Weights of a small masked spectrogram model: log mel input, 39062 training examples.
Rows from block 21, named by matrix and row number. Rows with one number belong to one channel. Each number is 128 + 32 x the weight over its row's rms, rounded and kept within 0 to 255. All counts start at 0. Numbers have three digits each. After the name is the row's rms in percent of the matrix's.
# conv1: bottleneck pointwise conv (model.blocks.24.conv1.weight, 96x200x1x1), inputs 100-199
# conv2: growth 3x3 conv (model.blocks.24.conv2.weight, 24x96x3x3, transposed), outputs 12-23, a 3x3 kernel for each
conv1.24 109:137132066135150139130080136130134124108148135105101121141066103165100129182094075107069075083079146120106144119110126072137141152120107113133146133147138053172115143109112199093135140160150127129164088155120087168024119086134129139149111150196167144148156170134115131098144126168160161150146213141141
conv2.24 098:137147139097091078117112098145140142151132154113125119120142109076077086138182131135164144054096063079084086124149143122085142123157136148092148108011124092049107111127126099098082110104121139111136088053097112055118121137133111103113099103103107141119071044084084103089107143108104124117102115116121097113116085091128116125
conv1.25 105:123150131130120124110131112123120131016115120142134153133137143102169156087133085128089157146125160119074139108148174108110116108120148098116113140088122146152141083126112070094104065121080087116129064108120175126121149121165200131143104131139138153130140222110139101121000018119123114098041101146163
conv2.25 114:121127112096032100139147139132173139126082125139089158145133148080016062159178160134164113147139124106133086143152152030000053134132125124120147137125149119081158128138135127138140125150128128109139136113156117105132128139135131119140143147144134144135038003032136156124114098110117094107128173140128117129110126113142142131
conv1.26 106:119110140144149121086127113114141150062109127124118165075160117150124148157169134147130142165091114146086101099109154097117096118116102129198161057105167093147104079124116125101171165182200083103169075174136191000069132069142140115113140138142180091114156158113147146137057159137127138127133197087109
conv2.26 103:119134132149157139090079090121078123124255126120004153138130122128180115123106103133105131139154136113120119137157147060071078132143115133255107126093126128099129110133101099091121120136121125076129149098145139012134121112125165209178164205162136165129114181099160216152148161134077082082142148109121120131145113140116139142
conv1.27 112:140114121144138146139094152115134085141118136124126164061127127140111087087157139122098128142101132107160126092093135119136136093115146079146130144175125120150132161100118164083150147157168112129146104147121142152068104097159173129163131127141211111110083148123097141104137116129178121106092173126147
conv2.27 097:152156139093096095142194143113128116120084137136135114110141125132133152113187111111118110093108100117133114138161153097136102139197141139130129134000132123048114144159137075131052132118113141112132113089128107091136143163126094053092125144117112137106137121146137164136107145107037057018129170136120126110123100121125128130
conv1.28 095:110121106145120111124094111118135107127115136128122131083134119103080144125047150143033104162102122132149118178086167126115106111102131125144157157083180075136130086101084170089170133182229112111181132169103111141116146089109157118111138127193073093119111151098014132105024133160143161133105068133143
conv2.28 077:112111097171082110099118116138173106152054089096000162172130153124129192127093113120145123143136112138189139141158143140153159097174141114063099115154111120098134122115156158158096089066118133047097103056105138030137180187137207244181115107116149130138117107255165138108137141133105120082112131123164172162134106137130139130
conv1.29 124:129123062123132127099142131130125129170147129133128120163144130134151148080052090136135119128112159119172116178142054153115123099141137141096132151140142127143107228158138050157120092143124119126079107134137144129177126119114106133163142138131092175201127133148123137065040124094146146140128128122154
conv2.29 138:104109116051022057141149134091088082182229142126131117102107093087054091108117122128107127124120112141122135110113123079000080129148134141066121149118143113156119126111123087087095112137124120142119140148135127150139100092100101083105116126128115110112113118129121117110141161145009000020133146113116116134114154145136124141
conv1.30 090:120139071144132126055122118140148103094130139107107109075079110134115150084054150104125060072094162152115111100096070156108104068114113137172175117047121068128085150093126176130123170145170063118115116168108095188126129116123128113109091160118124098132173200115200120113151105139172155137064147135090
conv2.30 078:133126131072106111150139146140138127124095116146111105132147137110060062148170144154144160067076065144101118144155162199107174159192136154119128135057079123222078137144135088091132126106107123149131112102103152229121155141148156143169167166154134161143120102082126146160114109098130054169095111104163184174139084145112108141
conv1.31 084:128097130103104131162110147136089097139098107155165149165167156081122136140141136144137169119159103118162141162159137102130135057160175191179077183102121137066230125118112134141121143157153130164107138044185173153136177121126108123129123094038066137095070114132162087083086084141072028053102076133112
conv2.31 072:125117127120099126120143126129158140145154186136180126113130112161140142082088109119138120111091130142183147111139122097101113087098100131147147129086131128078149135134130079121076134175132145125128157125133128122102109107107140107144067067072117109118171138145094097113112139120082138089104141082119109100071084042121095090
conv1.32 116:133140116126116118149076116129133112125152125124109122118150114119087153202099087130092169114192146145118124119121126127107109099115190156102139000127110139109117017194176151167031117188124168120000090193138074021108130097051109101077128162134126105159130134105036109149089140165090121130116174129120
conv2.32 102:137161138123099071140139146114255095157099144133082126119122099097136153125138124123072128124149124119093145124128124110168158124140151128079116138129133139000126094101096181178131122131123132255123129029110106147124119134115133108122109110124144120105114146186123131128114134112164108124128154138121136124143135133129126119
conv1.33 099:106109131135121100131092095136124124151103125130121176056177119128110072096150190152123110103235159133164086066139074130114121130121167134149121205113114162085090096177123139060113101151134088079085103112131113165121080107186129109095124162091104106110114177113187146119056113156156155135072184093103
conv2.33 106:119127117093119104127126129101090102168178180084144093119123122133109120110147121133124126116137113134134130121133112091079082144133135139168138139199122156175131135132132104155135122110124140196129147217139142215139116119114052000048130128141114097104187179145151137158128145125081077079158173155116113110140117131129126130
conv1.34 101:108169136147134118148131115133151189095186128094107112148102101144117134145126147091141107153136138143151113115096109136123102189083134109110167103139129126186116148130144142152139087131119135086158143207093147094142078111140135109128178169214095128000224159094121157089162157123135190179126255110123
conv2.34 102:123136125118120115127161127109134114150157138112178132122144114103137102156253140128137140122144113120020112117133116112140111129195132132128118144118137123105126124154120123200127118084110109131114132152138152081149122106115115138114116147113118149119132168148115114106135156145089140125126100125137123133100077119102169113
conv1.35 094:139152104106109107164150117126121136146130121133132140139191129127112107216009160146127099109162134113179142159140052105114148128142097144153126120126115035097178148122157054132166127174097106150099151101140074105148142180071137140148133134157255153000100129138129131180120108159123113124096142137090
conv2.35 106:140130137098098089113122117117116101159129182120111133099110124178113141111036096132194120110134121120120115113116119180114164138113114106105120152092132144056131146142127117094104127140119134113141116105143129104129136104140092059075107132108154191164067023048126113125109103118168182201122116094138123119096103086153143131
conv1.36 086:129159112132108111142113125159135128177134116115115120128189124096092033161111115122130178067225117129117122058134088159133146126106164135189136144214115138132134100193138087132118086062204145090109109166109136255147104129070119122120143144100103172073178107126141130100157160087156125129189123131141
conv2.36 100:139134135109135119165177161098054087169243214120121145127135116151161137127131113133129128123149112147109134147175143197189170139128130129209129131121122119119095130145135178210166100121108145136148143166132103113089131131117153162135109103116127138128160166172151113136127161147130166122113104105121092120122105133135123135
conv1.37 105:120109105122116113112129114117119093113098127130132093138123128123105152130105133151119169090175116122000160141135127173138125135148136142156099153138139133130131078148132150069069135086135168133114103121113077189016128163093131112102168117111152111158082109125113119143198186161130102130143120077163
conv2.37 103:179145175123153114111088113150144167101084117132111066151139143150138156098060092133129134122129119125151146147167154149207133090094123149113119130251127144146112131159147104136079132115140138156135134129114145132109116075123172211147144141153137174144054026061163136146121132124183211144128104145138159161113154143120139144
conv1.38 106:143116153130139117106119112124135131053137126119107121146084119147172117126101121119081109077127140150191115140104073139112116084110193153126137021116140089128134048207141132127089131198130121101147138142147126024117098088132080109173185118155043106230148171126109130116218132169107125178110172140141
conv2.38 115:137154136135146148122141139144120112111147133105114123147127138143080159160192159141074141108076098135156135141133140118109125113138120104244133123100134139146125119129137017041038142144138109254117128091130134079131125131128104052101111121115132142133093000115124104109141131137092108096113115102136166133134152148129102113
conv1.39 096:146093146045056141122135136117016097141097068139142101148113143007128121144128116135134158117178161135145152135149116086120153082159152166193099107102126153105153104115117137157090124131163138156127129085171134148122169110118135129141128102085134144106103111134144093156168105131111068084122095124128
conv2.39 078:140142141157174159112121114112109107104093137130149160130140127133153135098112089132127116129091140155182148130148131141167153113112115118081118122100136119040115100106113108108085146165144140136147125115134132127131135141134143143148111101102141144140115118108101121106103117124092121098145170130029027015023084000111102096
conv1.40 101:130131147137126123089107130076135120081121133130114127084122127132119167166127131117025181102112129099178123072126021152092119104118128096157109155123127054129158113158119203166174045123174100125140077103177110198109140146121139104147076151138149138148105129115104117117178126055112109109095152093037
conv2.40 095:106113107198220190162196165149141129110024158085172070139132138126101139149194148132146154144102121115125118134145121097098085142167140147124120150049149134172111117124116166143162125126128129143129137099132120145132095089102119035098121150126080057070141168115148153147118124103127118110151134142177207183105088114125118128
conv1.41 092:083100133115121084103108091112116151165166125100077120099094063121106094153108104075102127066065159122147109140100107106108096160105134104158144101148142128139104114128122167134137161121138149115136131156119090171110115120098126106125095134137096137169101109108186107117094115138142133103131158116103
conv2.41 083:145154147106142128143138139117096102110105124080085098120129121152139121109112120106131110052104069075100078125139138122114116129111114111096118094068085094087091125117128107114136123146131126125123075083081102104093140140136132133129137127125151164160146130107097121110105122099048115084099110090127135124179194155131127111
conv1.42 097:120131122129118128109109134078124112098121114130142101131124139129127138096052124137120143155130086109103132125118084129114135071143043094058115071148146079108125130143103108068089115029237077141165090093102161000137106140122082126103156123098238081151087115129113094115169136189153111091153115098108
conv2.42 116:124122143104130124129139116113069095107126124136137131104147118116102128156173135131149140133134147122121121112115116166149185135123135097255107133111141133091131139115112178173194131139136118075102138158122150091113126137135045000046130151134115101116083026074111116106108112110123089123139158118143125133122125123127159136
conv1.43 092:135108163106100148159104137093103130099138112136132107072092135117138134118167149122095167142121167109125206129118179110158163180162171060120137139153137107141150174093100166131126169134124060164160144127137141146205133058127131169192095118163129082136086088166228110049121138088075124118074178111164
conv2.43 100:129136117123127163125142118166148146137164112113154131149167163156092101138169130146148130147110139154130122121144146112142111112122100143105134135108117146117137163152143013080053153108131146114145145101127135124102140139137131128167133127107119128133125081079135170183145115140050061052167170162079049063100197121099130122
conv1.44 103:122132156119125109126083105110116105125107132134131120112146134116101149156074101133108127133179119099068104073147092145128149191138127095196119239107120104159060126088091097165094089075129112111043159113126118092121110096062174143126119125152120143063166211132076113217056077106136138110067138091102
conv2.44 100:140152145116094107087071094089000098123240140149255141125115120143136144128137132139146163129145128101092119117100101114081117096047124103154102170083154105067111146136155119140109104098113133160146142198144114163127134130128107063079127112140144139129111099135130141130163156154064130053086117086132124128111138120140126125
conv1.45 085:190121136110116191152120214145108107148124110195214145148134217120124119128151125182121110131135127143154140135150111164149132086147133162148080075129153119079141069149125122116122125144157101134137146063155072120116147116137120131143124109085119150148120124141091077113137089148115024072092105141146
conv2.45 075:147152141133135132107133127100112121111120126111053107140154137133138128099111092153168147158108151144177146132143131136139133106135116111123115118109103108109121107118103110125085129144130120135127107106111119130127150134134109109092118123112133138134134132143134123126129147128097122083097147107112107109074080072096098098
conv1.46 112:156141143141148130094128131094150117140131132111100116151076110145153156126159095115158161113153174150148117086124129194140126115114146154090158123191088138161123107154132160135088131135127124130117152151140047153133120147175031125105107147125122000159163144120072148132181123083129163165105199101114
conv2.46 080:116115114150107135088087118120152154125111114146111175140124139042093084123115142133127141127130101104098105140136142119116089120144150104199145104071095082125125130154127229105199119118102125226146108096129122187131134149146138156119117112124150140126109169145096104089102107105118054062088101102149146145104061119119123114
conv1.47 096:154110108117109150097162145128104120100116114147157184178093159123101165119133123158142129121190152161161154160164125152150145022172171230157106151075129129127186147165150122184153131104170141156174135084170163127173183108129088139164135102051103157198067085147164098081139151203116058115171056172159
conv2.47 078:147146137122133135124129114110087093127106116134124129105110108115123103108093117132111119136065123126162126114124134139114127105127138113090115115108123109097112116111111122114139153164131130076124138089109088106093139135140145117141127143129135137134063081061133148126110116117135104112143113110107122107069099073121060091
conv1.48 094:137118102132128115127111111140126114103152134126133174129098115125111105188074088137125175163173100111130119181138112143132118093143176143131114114059145146181118123123156068195150123103184173115179042161103156133068146131066172115118176152177128130157105094120098101207138081111088134162130086147120
conv2.48 113:141129132054048065142139138102056132144093140137065138130093133151134146123098127132097134140072126144050151140143126129137136126108137129000116158030143127000118121103113125130126128123124120072128140055139123041133117115116105088114125121130133112113109098107146123140129082123120144141130089113133169127123147129128134130
conv1.49 101:132129119130103125121121142086114099204079122133142136137177135100095124150128129152099094142183073112121141164131109145126132136142082130188104204155138131088109115076097145074118102162133106133207178108087090113128088119154091135136112090099089104111088119138250096073104080150109095107137113105106
conv2.49 083:113129105116143197128096099147203136135048154110000143134137132152118091117090115139159139135155157143193146128133119138106098169149115147147135136202133125109120112117109100167204178167171133079153116104141137077146124146134114127156111124102127122121212236105126096108148144129136150187124042115116117099145169137080113088
conv1.50 114:146123110130137126137156118146142130105147118129117175035135116146141130180090127134140146170102125134162108136146095158129120046165155155088133096042153151153193067139156105181131173139038145141081086127168089151151143130152009124153095146098225183130129131142115151179143104030158135141164111113104
conv2.50 105:127139119128175125133160137137144138100137086143228124124121138165118165137117118107138118077084075141131141103097117084101091173165164149007147115123098133167147126128133137166158138181138133135111109134107151172142144138138047012054169179173109115110122073132165157144157150137104173092129168130136121115146126114138103109
conv1.51 104:131044117047041124123134132122040078091085065129136116159121138000117135145133116136125126126152126106117152111116126119106149135130126114135093117126124134118132122106101130143107131121140137150121135086143135126136134110132123129148122098106101149081123124129094094136118130115135071077133133083123
conv2.51 078:138142143150137135094112097095101108126121117140119123137169135115151125094120099126162132142137154113151121115139118106127122100117110109102117129120131126089127122133119096097068149166138129120131129117121124121125135135149150142136116131127127145125076075079095124098126153142077107066119145117023013029000032000093094091
conv1.52 102:144098075121119139097145139124110134103153117130129093197121144130154118108063104138139159128187139124091146152132025158137157147148126121139123137166163104157120091154122029151124132150189133152178147135156172106175138147109067155185129121138066167052066129166135129096174148129158122118149107143094
conv2.52 098:136152135083104087120146123123115116108101145102076131127142137119070118076068078115133116105120105124121122151153163112052099140134126113125124137104120123115101117130113093130101127138124123114136139144143106107119138133144059024055151148147135147139017000024103100112090099102048047047089078070085056082077129083137126137
conv1.53 111:103146048127115117124141109118135117044110122128117090116143122125140128161077118115208208139171210137035150164154120100139121093140140137126135073091120096133169150163151177199080184071100173106061167141098072140136124136046174123130142140110040059123131087132126118135117125136091142148162170158159
conv2.53 098:114084115103115099123130141133061125129133156096223098121126122178145158114083117112125122117105119133107119110096094139124175136114105131040120111089146110062105118108114168112152124120124093235118143120155100252116148176163184181170143149140090084094106108113162146156172152149146057149127127110116092112138114133134111135
conv1.54 084:093125145124113099093122100096119120085110127126120094148178126118126061155082106152133092097172143117091133104127110109130125105135095116135120197086121127124085097182112115010051175053143077109140157118101071166164113130153136115100167146105093142149147181125235085102095139109111142140096197104100
conv2.54 091:143137136082135139137093112133117131142128133111097125130133128156126077126142133125126105113171147094139096116112107146168108145098139118255112146255150122233122116121115105200154141148116116122115137255134113166112154154140133192157135126136129133139161121094119166136153144148091134126142169154109105116127144115112112116
conv1.55 077:162100101086074172102158170169078091114111088148161114121110166069121110162091115144156084150104114102079132145135087118130123120147103082117092091139113126126141110133082094114123162105124107140191139072174127113145169100140147129128124091075131125115103129133119052102130114153108032035123125123151
conv2.55 068:134124128069050061120125138122120130097137118105058103148175144131148127073109075117140129144099146103142103128143128148126144133145124127167139101101110105146132128138121115119103127135123113104104102087099111087097153154160129135116129140129128143121067076072132149136133170151101102103122154123060044049013051022090096093
conv1.56 111:124131166131104109116094128110119122151098119126131162115184130099092085175047143135114126125162125118104111154149000139131124131145142147159118142173121090129152157140112137081108160142175091114094135103129134122088121177095155119068114127089111143073112114126149129124107138099172130115107156114026
conv2.56 116:109121114062020080116114110133139118107163117163176130097111110199227155112111101113147111085140103123156116109125118185235175118110102119115153121172143123131143100105111097086097151150147127175131126181117141130140140141153112123125115124122104124105170212149116114123118085098098160131117146118124093124111103091148149138
conv1.57 089:149110194132135136113118137093128126116116136135134136162134135132131150158173123138081155151119171127171098155143112161116124104141095142175119074079138140159151139092081228143147049087225129150113121071124185184122148120063106140104098109089164083073137120142170094202016133090152119124170231134110
conv2.57 125:138128146164197184125141120105123120128063118118246130113116106067057070144162128124121125145126151114066095122129114056004062137104153133038116154129128145111120120113135082099113122150136125107120144154136109150122133138129137123143124119133131132134178209167100083113098082106079114083107145107102101101128132139131121134
conv1.58 093:166141110133146160110150147142134159055161128112128134106078127172125128095170115108133071186144128115076124177100160080139145145142083100114137116186142146144064101142107087123121196109081121135146173158096109002149112119119089141139123144114089098097213149135094132095189173180171156149173199159177
conv2.58 098:148183150101104098128159126129089130116125118124084114132145131066063058156184139117168106120138099135107137144181148159117148099136101080171102135125143127044149152154163129142123138110137114111106123167144147012137151156149107097089129143119144154136063118079137143129120105102092075100130133157063036064121099120131173146
conv1.59 109:150149083129121115087155132076130089087121117118117139120113121123098147105124083118120134112100137114145133036117086111123128089135172117090115106037141128073142059148120177088148101051158168154058107113137111142118141121108070134096125158097162173157115167126168124082135125122114138139164189142063
conv2.59 094:099130122111100088150136144111101102101070100124148150159171153062064038165191129093131112123143126128143123111117123098127119157159159125085127112113095125092121076098098175134187143188159113137127128083122130148118107096104111138102154184132132124124179132131125151123157191168109110137106123107142145155113100095119118117
conv1.60 096:144158139126122135083140133167103114107127120140132122092146139117113108134161138129112148158163169124151145124135112090135147070117120120116120111069143157073152108077105154055076128104202055143163076099136163183078132093156179143115118119096146145103170156124000090186153091134109128113141196162148
conv2.60 087:136128131210203093105130115137092126155078153112061118139156127061123175155171130104181087176135129087120080115164109094177165130150135164086135107117123135179135120130155208139017133155155128049137117128118123107109110136130187140086145158142139140107106164229159132093127125100190130015119159125097129124104145106133129140
conv1.61 102:114148111140131119111084120186126109106160134110129145157162119123123117105115122119183129163111157155071114127128129158139093228107136163100150014084148119144141141082118084123033125000136162103122118160110112121099153108125123110075174123097129116068204150099126125110141167086066151122146191107164
conv2.61 098:120127129131133110118093123148105175157028136144180089117088114140124139125142131127163146138150130130028113120142109185219184112086111135151149116112139140131148105100097179201182132132139129071132116103128121230115136146159145140129084072079134134117108091098104098106111101103098120105112088137115122096119126134117142116
conv1.62 111:110114059126119105101102117114114131098109120144137111149140138108108163176071124160119129145213141092095141178121108134142145086128115101128120140177153040140129109103084115162114170078202100130071137100114034213136144108027109125103051139106054158157080094124117110184090099147142115113129095080165
conv2.62 100:109110103105030113118114118140046120135215148102184130116147139128190154152120151121211127093190133132206142134126132064072066133141125155099112143057123141076110096086095157105136129161134092155139118181141108142128129146154182229203145153139112123120028069065144187142137129138137142116127175137148118146165106126134113131
conv1.63 092:128134058143151135085123138139139120134155142091101091100024096154143145147083077081107160088121166151069120142116126143105114102124149140143165144098121160135107099107159126116125106113146132138176058171128141107124129161112145111138007157120135104124076212112105156107111181100153170152090134149062
conv2.63 094:094102093068058060131136131135150137061092054129115082134150133062082068109123119119117122055095055097094088118160125132057143096102095100100122090079075107128093094094086107076088118121104137114099089082057100090073098107094116076095111098116116142129115147124131139134120129118141037134140141134150152158121086119128124137
conv1.64 109:147130120123119138085155143112123121072110119125134138148129135133136094112139122127183125087191138114179179165141150114139154044151079133149108176170108175094175143178126130155107120183124166158133108088155132149093135129121160119131171142158208198255063098138075103137067145128105103115178066170175
conv2.64 104:110091106122052097151155151102094080147216210125070127137130140089046107191181163165100124158090110138119132130116116132130122166175145120136107143114137139074130130138133122154103139130146131130132140137157126106120133123123116143129120128112134121117136086138138157130138138139095064073147141160119168152136187166084065105
conv1.65 109:135132107119126123122104112137116144056179123124112101056109122136120137174065101132141146063167127149078132112143111109140127136143157170115120116122119114063084058148135121078126174000106141114159146122144144155106174184095108098106143150104200125186084146087112174101026177089126165185130066164083
conv2.65 105:147132146083080090131166134161022141128129132150132144169127156094135083116128113130110116115124118129101133110117115115165125122138129081243102123178113163035136099115125117104079130153138167001153134165132101150117164198170144209151070055091175125150080062065095083089138146129151171147108121066110141122156134107122133120
conv1.66 079:124136142131102113104103118108122127097088122121120140106156124095122143162126114101146075161161128121102144132116113157151142113123176120109112131169135153170105170157124152065093167127130154114077123115071137166108128134101170128096101087072191150179118148132123123115176052131142137111118138070106
conv2.66 091:111116116169223160154197140113097149119221090157099134123124123160190162143194129135101133107121103123111105118117114128143096164223146142068152124189129113150151099123122078118073103103114121172102134152120124111130104121124159158145135146131128148126122186155154180148102115110195210182098184122104116088132129117108105140
conv1.67 084:107126144144124091068116103142137141076140134101103166062100098114124117146119094091154120141174117119126146108081155145144124166108139094097147125133122181195080172110144113133147142151140151119143113199077131126116091102069218121123101122144182108187110229100076102111115116144095176111109114126123
conv2.67 062:108120127160145125172198155069119099143146180090095112107108123090093149160187148137118142141135125126075117132141119128148139162225158132081108140101154121071133117103091129161084104066105135143145110080112116097156146169147098104100114121112161171143090121151095113097114135109123088089103140098136162139132137163110145129
conv1.68 104:149090105063076143133136144128067103141126080142135102144124137058147085148132088134116114110097159124144095144118125101093113128129124137112113081129130138118138137132123070108118013134164113135127123111162118152164132122109138127134129132110090123101057126122103102126022114094161102105131131083177
conv2.68 097:103121100074024081105130139109117111127154145085095113096117109083082092109116101119131110123126139104139108111112110039035070090107093130082126105096122115130118112110115079089069129142136100129099097093093094111112120123113086081075103124108123121132098063110155147145109136117058064052102156109035020034066097050114126109
conv1.69 094:144139144131122112105097108132141116092114138133128123108127133098077122085162146146136072144138100127100097211138141168120124167122071135226123146099104135110130132110119041175121118151156126110147206151103060150132144147111137134111121126070151168091129141129185094080169126175137133123130161139161
conv2.69 090:116125112190194214124092115088120091126111097147088149097091085100064066129091120086182096158180169154198156112101143159155151122119143124115134097081130122078139127129136147096186129112113142104125126108123163114148141163131186223196119111121118103112052040037129144112139132122185127173125115119147145144144118138123107116
conv1.70 105:143128088135144136105075135141137138074143131122103117124127109153131144158115072111158062140151158123090148117119132123124127099117150106140149082161116193183158191149146147118121170075141157142100104161133107221097131124056090127133112163170087137125108159125111161133117151105123158137123180128167
conv2.70 086:145158155131120086104062092125131101100085121127009106115103102098062108124143119138114135115121103096078097108121095130129156111098104142078149117086091138036108115099098089118062109132087131173153080000067148102129152164159125114098137172129133149132049061086134170132135139131180145127130108134141125139124131108136136116
conv1.71 100:132121122117077123134135136100101131154145116119122142119180121077099107115051132136125142154175053122122147143138000210166171206145099110148130065198129086172074142139106184124124149170143098139155153135131124109080094142095152160141129117134097155035116190164078121103105159146111135115136191111051
conv2.71 087:109137120103075105119158108113135121115131155082049105114150121153186200106157105114146121094141075103085089113140122143147100139187127120176122132148129140106131124157110069077054148153130120108104138120124142062141127143151109092088119145130142207142088111191108137112147168150034056016116136138075059063046093052118131135
conv1.72 108:129127140114102120145147131096107122177111126139139084138151138072131092148141164141039086131169129093130152200150119117135167078135091100172113169129142130107100090086109130083104111135132131146026080115136155160104106136143100122128125111145200185050126108130016095128104100113169103103150119131105
conv2.72 083:163171161182159163103113082110118155131182088180212129125148134087134161129139112121139129137139162154122146144149131080098095097099146078109131145151149092139156132134138138138062145192158162151156154217127152167124146142132155112154084127091147175140150219238100106083169191181085063045093069084160135149078099056143167146
conv1.73 118:148126097127144144136152140113134123089161136125122118182114117155160057136059105123150193088113182147087146138136147154142126140127089133134141095166077043183152157171132118141106189094177094146103130146129011097076156159099176141156163132141095148180125158133122135133145104146153135147133123174170
conv2.73 108:136120133064060072132124148140122130135139154109083113137136132117075095086107093144143130127111097114109102128146114202065163102130124125107123099114103129067123156146129068080083128140125134110130142047113112040128117134123176103141118136124110123102089137086132142128134178135153023143126146112106118112117126135111098106
conv1.74 097:117128173151124121104131105115141160073124125135103149141120109111128137102155142144057192144110179163139137127125122118136102111099181141116133045125184139167082068110165206080154087089145111108121062144097126139108153150094106122085144184158000093159104208116096141175059157118106122153130111087129
conv2.74 100:118084105097103088141154155125134128082078069115094158113128123107117133103124118132131131138141102132121123127131131080016087092104110145079167115095127122077160147136129166157138122128121121112163146075163114082140120147130173084191122122119114132119086141095155156163136143140069052066156134161157148157122119117128131131
conv1.75 090:145116152133113114094108125116122128168119131129119122144082129099123153117225183174125060155195126128192087193136117134139145158139078127170118119108156182085083152072123181187170059188179124134112130125151118075005124118163159121097190167093023145100156117140106123144166090166145136140203118112121
conv2.75 098:128144128185200178126148123128128117143102143130123126109137123108126119129130121119150130163169154150170161095105107102137086125141117149088127126102135120075120132123129159156134128139128136108120133074116132091143141138138071000058120113134146152134146169147097067078166172153078043032102070095125109129114128128119110136
conv1.76 090:105119143142104114115081120156116117137138120126124141102147115107125131024101170132169141117136100119128154099116128109156133134115137114118137158136168185126093108081136177148127177146014133089156208163096148106150078090200105136131146153105018112081120114130174162140106179186128139129155090163118
conv2.76 105:127134129038000051151150144134136139095131149165171140122139123176131133149189154143143145091090098134109145123143136127136116174209163106121131121057137104075124165144158060121073141108124153107145145076113133076105124124113111121099177185169117112110206169189112139133136160139093159091121140146076096072134130118107132116
conv1.77 102:143140104130143134113178123161132143155180126107108075131110112159143118147156070106133177143158121148106112173145111158138131129122154169100133143181154174111127043197190000118149163114147151128045067142139123150121131135133124124132114172084153122189231116114137152134171121089098166173204154144121
conv2.77 101:120122133156165161066064101129162139102255147103057113141143137080093072167180155134020094140088082109106075130155135134091110150139130129121129113174102144101165165209190149098141147161147103209126107113107133087135099107120135143139156189144124156107107144115119108105070084079109085102103091112101110118106096125126128127
conv1.78 105:138139140137110118117105113085137118067150124117112145172101125114137105112183089130196156111201133125105122186177187124114119139128128153161112194119118194137118131191161105172081081110115129091000153123138059123123124128118058121132144163133009111153139149123142120103195128122108140157124109125129
conv2.78 114:141159138160124180122090114150051149095231070100208135114092105091109098160138154125112136156127130133111115163169158140122129109080119141115150110032109108096129123117123152170153147115139113234125127210120127176113114075116066000080128124134162172160039000058151128142108101126121127100148169133139114136134112139131087108
conv1.79 121:114126073129137114102129118125139115082118136121114125095090125139120144149100082136123133095090120137151104127118151127106096054119163143135129000123138088149118087135135062113108165082108136097096120129118193164106113115126081108110098145188154233255048077106085116176154067112136125141162136110198
conv2.79 089:121116125074000074132155143155163160125089113104138134142119121079081095123161133162100126110088088156155131128137140091067108101128121132099160109144141120156135118127118087097099141115127140132131117073129131142152130114124138078140127140119139138145054066078127100128124131125137062139123127109157177161165127164116116104
conv1.80 104:117121171119116110112104121099128121136114122127125136113163135123129155030101114147086146135144110125049111118126059121116129108151135120149128161149167076103101147099113060085088067145160113117114160133137059144098147077121174137117108103115098185068123142150099128162198061077169118093058140055104
conv2.80 102:124126138109087090123145138163154143161083158127058147113133139098112106108085099090159137096146135113200132107122124173205182133146134159106138105170129143214105128154155139074092110108111115158132116129140132139132129146122060021072144121122109101096119109125113110106112129096128087110113165146150126143127124116137142129
conv1.81 080:079118156141144095169077100109143131130150144106078144145104080147125077101124107102172150144094132106162120115101114093118100164114111077096148108104107099179120145135093153089112108121158019114108156166113080127151110105137134127148127111232154075145170116112156181068121073130166163138063181128168
conv2.81 076:123120129116131118142158130125139112125124111098136108114118105158121135151186160111124121088099101102080088131135121103127099127154114108143126128115116083100068124137124068125084118102108121118118120107114085093076107107099107100110144155142121131110183124148116137126092125102067127075089104069155173166117092115119133125
conv1.82 114:114105124129138130183158115129123117084163135136116215181111109147182127093124148139143164140085123153170130165121140133126102078132197175118130110104159172088155084187172141138165094137090171105122105138153109128120132144186104106166164131169047097088144192118132151139047143102159114169141106179118
conv2.82 107:119119109054000040108160123130147143119079092129094104143156136077062067121070123131168141104106086126176136136147155090149089177189166146090143139179105116108126140133141083104091118167127152087117151117142122120106131150135086048083117124119121134113134091114086072092148149139130208108103128104142144148113109103142141142
conv1.83 092:105116125125120121150087122142123085179108130132121110102173132104086112171162142146120100126116080133102106148125154151127139138155146142169107167042192126098164125131090083089122158116166039100255153132139138111147141132131158115159149105115201086119112170107135185032171066101153135166108068082094
conv2.83 116:127109128160182162156200161114100121147000166148000148123090132165126128115094119121166129122137121134172126130149136096142102168165157127147138120186139119150127145153146044036045127120114143013154121030130130079148108086098165129152103084099133104130157177165105089110143121133117073119087121110121120105084109100130156121
conv1.84 080:125112128114122126158116156116118124138119114174180076140152192119116114117130151173171087074172118106103179133150115166156158119150101103154071150119111133080154117116108094065126082115163121137118098068134142126127142131174107145152139115099124080204110096152109030122137101157072019029121087131123
conv2.84 078:141138133131123138099086112120134150121184125155153151149146137156160143128121118151143154172120171149167143144124122161133149115133117124196115140177116126197128157158137120149110131144140141167135140140138146167141150118140108106101130128128140139140127127122122090113146149144140138152115147129142132139086069093124119134
conv1.85 104:132159110143104105136125102157115160087158132128118151135186111099107103114061121116147106144110077146112131143122082152142117153114188124111165000151137072154101195134142154175131153101100147099104153155075128089147105064080155123086034167088178150088070107105158095094092117072146174096131241092122
conv2.85 116:120116122095131122128114134149074150104122094112108138106111102172189157104096109120197127127181132107122113136176139172226163067079079128058137136217134129059158126113115170196212093082087129101123138177152132086130119140114124145120135142135136101118124138119111128131100086109156226171116121106107084108141141122129148136
conv1.86 098:130161122127106111107111111107119117112120119117122144057141125122074138125081167134096051148159168096000131060107081104139108165115089073166125179112112105116109114105121034122104088148153134086079120158107122096090110133127110132120151149140215163039113143122135105153065152175111147109156167159083
conv2.86 112:142109134094077112112142115160137148130175129105201095132141138105103132151199119117137115128166153134081134109114114128151129153212141145134115136148133138140146137152146100162111130121132141150162127165123134102145133125124140185130175201159128143141042001041110119105131159140210255229108114102119102118150130126112110130
conv1.87 100:130143154136126135127130135214137125120133131117127059132154121131087142177112110135093042170155127128110129248128135114150117115143162130145123153122162078114061132169142080119152117180039162127217225154148115202186131131103116146161142113095148176110198198151114168123117157100085132126132084152136
conv2.87 105:134108133109111107136121134103119095184140170118064104135092113128140118140111162145121122146140131136144115150113136133119130114080120146154137133158135130200130119123134161143139118127119151018132140101128126048116118103121123143128127107126121128133096081098126099135166165145076096094116079128115133129116128118124142145